A small sound classifier, trained from scratch.
Training: 16700 steps, batches of 256, held-out accuracy 99%.
Rows from block 12, named by matrix and row number. Each number is 128 + 24 x the weight over its row's rms, rounded and kept within 0 to 255. All counts start at 0. After the name is the row's rms in percent of the matrix's.
# convs2: second depthwise width-17 conv (model.blocks.12.convs.2.weight, 128x1x17, trained with AdamW), a 17 kernel
convs2.0 083 [144 157 128 167 167 121  98 132 140 152 100 137 129 160 134 170 147]
convs2.1 087 [108 110 129 163 154 155  95 145 138 116  89 117 107  91 125 100 154]
convs2.2 096 [185 128 125 163 132 121 103  93 111 121 129  97 109 142 159 110 114]
convs2.3 124 [161 165 158 155 133  98 156 148 149 138 142 143 129 167 159 127 141]
convs2.4 096 [ 86  70 111 106 109 117 123 148 143 112 159 157 135 115 140 111 130]
convs2.5 106 [132 151 144 137 123 145 140 155 138  99 122 116 118 107  92  89  71]
convs2.6 100 [ 73  94 130 135 154 132 153 145 126  97 108 122 127 123 143 114 173]
convs2.7 090 [135  98 152 175 133 153 165 126 116 106  77 125 123 151 138 138 117]
convs2.8 081 [171 140 120 119  83  78 122 122 158 137 112 131 142 109 104 153 131]
convs2.9 110 [108 136 135 126 129 100 155 141 177 152 144 133 127 108 133 101  71]
convs2.10 072 [123  75 145 125 149 124 153 133 136 151 169 166 136 151 135 105 156]
convs2.11 107 [ 82 103  82  98 105 126 131 123 160 120 111 138 155 138 134 149 154]
convs2.12 111 [140 148 166 164 132 146 148 164 125 115 135 149 147 148 150 161 167]
convs2.13 111 [140 142 126 136 137 114 130 171 149 134 164 165 151 134 149 172 163]
convs2.14 061 [148 152 143 140  85 106 103 138 109 150 153 178 147 117 133 113 151]
convs2.15 087 [155 166 145 164 138 118 149 123 125 140 130 103 106 116 138  76  95]
convs2.16 092 [177 150 147 168 170 127 113 145 139 119 114 108 139  97 118 152 136]
convs2.17 073 [149  95 125 176 140 142 127 161 119 142 117 146 127 126 107  76 103]
convs2.18 110 [154 154 162 157 149 170 142 124 135 111 147 154 114 138  92 151 150]
convs2.19 104 [129 137 104 168 161 105 145 164 146 160 110 140 130 176 135 142 125]
convs2.20 099 [ 94 145 135 135 130 148 130 101 119 112  66 113 136 155 149 154 155]
convs2.21 097 [127  98 166 176 153 157 156 153 129 120 150 111 159 140 136 138 115]
convs2.22 085 [129 173 150 117 128 136 126 117 115 116  76 157  91 127 122 168 119]
convs2.23 127 [ 80  85  97 120  93 127 142 141 113 118 129 117 123 107 123  96  95]
convs2.24 093 [144 165 180 181 139 157 130 139 154 114 125 147 134 129 114 131 133]
convs2.25 107 [143 121 137 112 115  91  95 119 145 139  74  92 138 118 125 127 168]
convs2.26 103 [174 120 129 143 133 139 159 119 147 125 123 131 102  81 110 121  77]
convs2.27 086 [116  99 145 130 112 101 152 167  93 101 121  94 111 110 112 111  95]
convs2.28 100 [141 132 131 131 156 159 147 140 162 131 125 133 142 135 171 184 158]
convs2.29 096 [112 125 112  81 128 131 120 133 143  98 118 130 136 175  85 165 144]
convs2.30 110 [171 167 153 158 152 132 120 160 127 106 117 151 145  93 127 151 133]
convs2.31 077 [109 138 136 103 123 142 121 142 166 129 128 154 127 131 129 185 181]
convs2.32 102 [172 150 131  94 125 105  99  94 131 131 129 175 151 152 115 118 120]
convs2.33 113 [143 157 130 106 138 113  89  78 112 145 165 126 143 153 146 139 100]
convs2.34 087 [150 162 179 169 154 164 120 121 122 116 120 135 122 145 130 107 101]
convs2.35 132 [101  92  84 104 128 113 131 137 160 143 129 143 142 115 107  86  98]
convs2.36 102 [120 101 117 159 128 122 166 117  76  99 126 106  98 127 149 149 151]
convs2.37 100 [165 116  99  99 148 142 125 132  93 134 139 134 116 115 106  68 111]
convs2.38 060 [127 123  97 106 142 113 130 128 101 101 102  76 138 139  85  98 133]
convs2.39 143 [ 78  85  89 124 129 114 121 138 140 131 124 113 155 139 153 147 165]
convs2.40 125 [119 112 102 128  92 145 128 102 128 170 134 126 172 168 157 146 124]
convs2.41 114 [104 103  69  96 138 129 162 118 156 134 153 129 126 128 134 157 147]
convs2.42 096 [110  95  87 115 146  97  82 108 125 124 104 141 118 120 146 160 148]
convs2.43 103 [148 107 127  82 126 101 108  97  82 119 125  90 117 128 132 122 159]
convs2.44 095 [ 80 115  99  89 114 120 123  98 130 111 127 111 106 127 121  99  85]
convs2.45 124 [120  92  78 114 100 119  98 125 158 147 139 139 133 147 157 159 143]
convs2.46 089 [119 122 110  81 134  80 102 133 113 112 123 154 176 124 120 149 142]
convs2.47 086 [132 131 133 158 126 122 105 120 136  95 118 104 113  90  97  74  99]
convs2.48 101 [149 107 120 117 131 146 112 143 174 141 149 152 151 122 117  73  98]
convs2.49 102 [143 138 148 180 136 128 138 131 101 112  95  87 129 168 156 137 125]
convs2.50 087 [146 165 134 173 156 155 136 120  93 107 122 111 105 132 164 107 113]
convs2.51 079 [ 90  95 115 100  88 102 152 128 105 144 125 102 134 132 101 103 103]
convs2.52 103 [119 136 131 161 142 148 124 138 141 138 143 132 127  92 106  96  61]
convs2.53 120 [137 152  94 108 139 156 149 144 175 159 138 108  94 138 109 129 102]
convs2.54 089 [137 150 147 173 147 158 162 164 153 149 129 144 144 157 144 145 141]
convs2.55 101 [107 140 161  89  85 115 130 132 146 113 131 144 161 160 158 155 134]
convs2.56 105 [ 99  92 111  95  79 121 115 137 132 138 141 103 114 121 124  94  91]
convs2.57 107 [176 163 135 122 152 130 125  89  98 111 105 125 109 149 165 137 122]
convs2.58 095 [140 144 111 160 151 114 133 126 150 141 137 152 172 156 163 163 157]
convs2.59 084 [141 174 154 154 151 141 133 119 139 142 170 132 171 129 146 140 160]
convs2.60 093 [134 175 164 151 138 136 122 155 136 118 139 173 167 154 135 143 127]
convs2.61 124 [159 155 153 151 145 144 101 112 111  79  93 116 143 130 136 149 153]
convs2.62 094 [153 123 128 127 105 105 142 143 150 144  78 124  84 119  83 120 146]
convs2.63 073 [148 135 164 144 146 140 200 137 142 135 130 126 129 134 112 105  95]
convs2.64 071 [138 168 151 137 163 165 120 165 124 139 139 125 129  78 133 152 126]
convs2.65 100 [ 66 112 128 126 143 141 126 129 116 102 166 153 125 119 143 169 147]
convs2.66 086 [ 70 114 101  92  87 119 133 125 142 118 119 116 101 137  98 117 115]
convs2.67 093 [142 144 121  97 138  99 145 110 102 114  98 128  76 126 150 153 163]
convs2.68 088 [150 130 140 175 173 138 136 139 134 117 107 142 134 126 157 180 110]
convs2.69 115 [179 152 148 157 137 136 161 118 103 123 132 142 118 118 109 126  77]
convs2.70 112 [137 168 159 149 158 150 106 129 109  94  88  94 122 137 144 117 135]
convs2.71 104 [104 134 132 124 141 160 154 147 138 153 128 131  96  88  74 115 105]
convs2.72 088 [111 121 155 159 130 164 167 137 168 157 127 146 125 125 129 101  91]
convs2.73 100 [116 111  95 112 131 108 140 139 144 138 140 138 112  95  90  81  87]
convs2.74 115 [133  87  90  87 103 108 122 138 129 137 147 112 114 114 113 103  85]
convs2.75 149 [134 142 113 106 127 124 138 157 140 176 167 140 126 100  91  93 106]
convs2.76 122 [107  92 102 109 105  99 115 126 107 110 102 107  99 107  97  97 108]
convs2.77 066 [146 118 125 183 105 116 126 133 152 138 123 171 131 105  98  95 104]
convs2.78 117 [128 105 102  96  91  88 122 146 156 155 146 166 127 141 137 101 124]
convs2.79 081 [ 93 120  86  89  94 104 114 148 120 137 146 127 118 149 159 124 158]
convs2.80 102 [161 128 136 132 134 156 165 154 168 142 135 119 114 114  81 101 102]
convs2.81 092 [ 91  93 150 109 132 162 124 136 178 157 133 115 121 144 145 123 160]
convs2.82 128 [187 157 158 152 127 121 136 152 138 110 116 140 112 112  93  99 125]
convs2.83 086 [145 126 136 158 158 173 154 153 150 127 125 120  78 128 136 103 104]
convs2.84 103 [141 159 152 146 128 122 111 138 123 106  93 166 153 133 177 153 147]
convs2.85 071 [124 134 107 124 128 134 122 116 125 114 137  95  65  77 159 115 120]
convs2.86 086 [141 162 127 156 166 156 121 120 130 115 100 104 124 104  86 142  92]
convs2.87 126 [ 80  87  92 105 129 126 137 118 157 119 137 129 133 137 125 152 173]
convs2.88 114 [146 101 125 122 123 126 139 150 142 140 110 113 105  92  89  70 107]
convs2.89 086 [103 127  92 124  94 103 144 146 123 125 144 100 133 135 176 100 165]
convs2.90 100 [114  83 120 120 111 118 129  92 150 134 101 174 123 171 141 145 139]
convs2.91 105 [ 93 103  73  98 121  92 129 133 119 140 127 139  85 128 124 110 121]
convs2.92 085 [ 81  63 104 104 126 126 123 122 149 106 110 140 125 131 121 138 152]
convs2.93 074 [157 160 102 130 122 106 156 112 143 161 145 123 127 107 123  98  77]
convs2.94 110 [121 124 118 112  98  95 128 135 148 165 130 188 148 143  93 121 137]
convs2.95 103 [ 89 109 146  79 122 151 136 136 108 117 106 130 123  82 122 130  91]
convs2.96 088 [ 90 108  92 122  82 122  90 114 120 143 119  97 102 135 142 103 131]
convs2.97 104 [ 96  99  92  68 101 119 108 116 125 130 125 117 108 103 106 124 124]
convs2.98 113 [ 84  74  99  91 111 141 144 113 148 122 127 132 148 115 125 103 111]
convs2.99 083 [129 107 126  92 117 102  90 116 110 104 129 106 113  77 124  91 133]
convs2.100 109 [166 165 137 155 152 138 133 142 150 112  86 108  96 108 114 121 104]
convs2.101 097 [100 123 129 120  88 126 133 110 156 122 134 152 126 171 140 160 178]
convs2.102 082 [143 159 182 154 117 112 112 122 102 101 134 148  91 137 120 129  98]
convs2.103 105 [159 171 144 156 123 136 155 149  95 110 142 128 103 127 115  87 102]
convs2.104 085 [125 158 176 118 129 134 151 126 121 118 149 125 102 109  76  89 122]
convs2.105 090 [116 130 139 176 177 132 114 134 102 123  99 124 124 108 162 141 164]
convs2.106 114 [144 145 132 135 138 153 146 121 104 143 105 133 111  92  74 119  82]
convs2.107 088 [150 139 106 161 165 138 115 111 136 149 170 147 159 142 120  86 119]
convs2.108 106 [138 163 126 176 143 150 111 111 154 119 142 159 173 144 134 122 103]
convs2.109 094 [156 109 124 161 111 155 149 166 144 131 175 159 120 138 155 136 143]
convs2.110 099 [126 158 128 147  95 109  90  89  91 119 130 175 134 114 139 115 131]
convs2.111 091 [138 177 173 134 143 147 130 157 164 135 119 104 155 113 146 149 120]
convs2.112 102 [130 140 143 151 153 151 139 104  82  87  80 122 132 127 137 138 155]
convs2.113 132 [136 145 156 141 140 144 132 112 142  86  88 102 134 112  91 105  91]
convs2.114 105 [142 116  95  97  96  85  98 135 146 124 163 142 117 118  99 122  99]
convs2.115 109 [ 93 110  88 117 123 148 112 116 122 151 143 169 131 148  95 105  93]
convs2.116 103 [ 82  75  89 113 122 123 131 115 119 130 120 141 122 140 129 159 166]
convs2.117 115 [ 81  88 114 110 157 143 140 158 151 151 136 131 108 123  95 112 151]
convs2.118 112 [ 89  86 126 104 140 160 173 148 117 118 116 123 112 119 154 118  99]
convs2.119 093 [100  99  88 110  68 120 114 133 120 133  96 137 144 128 125 158 121]
convs2.120 114 [112  96  98  88 146 140 119 146 152 111 129 145 123  97 110  90  93]
convs2.121 084 [ 87  95  98  85 118 104  95 148 132 159 137 118 140 146 130 137 108]
convs2.122 066 [114 123 139 137 148 127 179  97 140 118 125 134  76 144 151 165 147]
convs2.123 087 [ 90 121  74 108 149 144 152 114 147 149 136 126 152 139 101 144  97]
convs2.124 091 [127 142  87 102  94 110 107  94 108 119 144 146 171 117 133 131 162]
convs2.125 113 [155 174 137 140 140 135 148 141 112 135 151 107 131 115  94  87  87]
convs2.126 096 [184 157 146 156 133 140 143 129 115 121  91 106 113 147 115 134  90]
convs2.127 081 [ 59 121 126 107 102 143 107 130 125 129 123 141 145  98 126  87 118]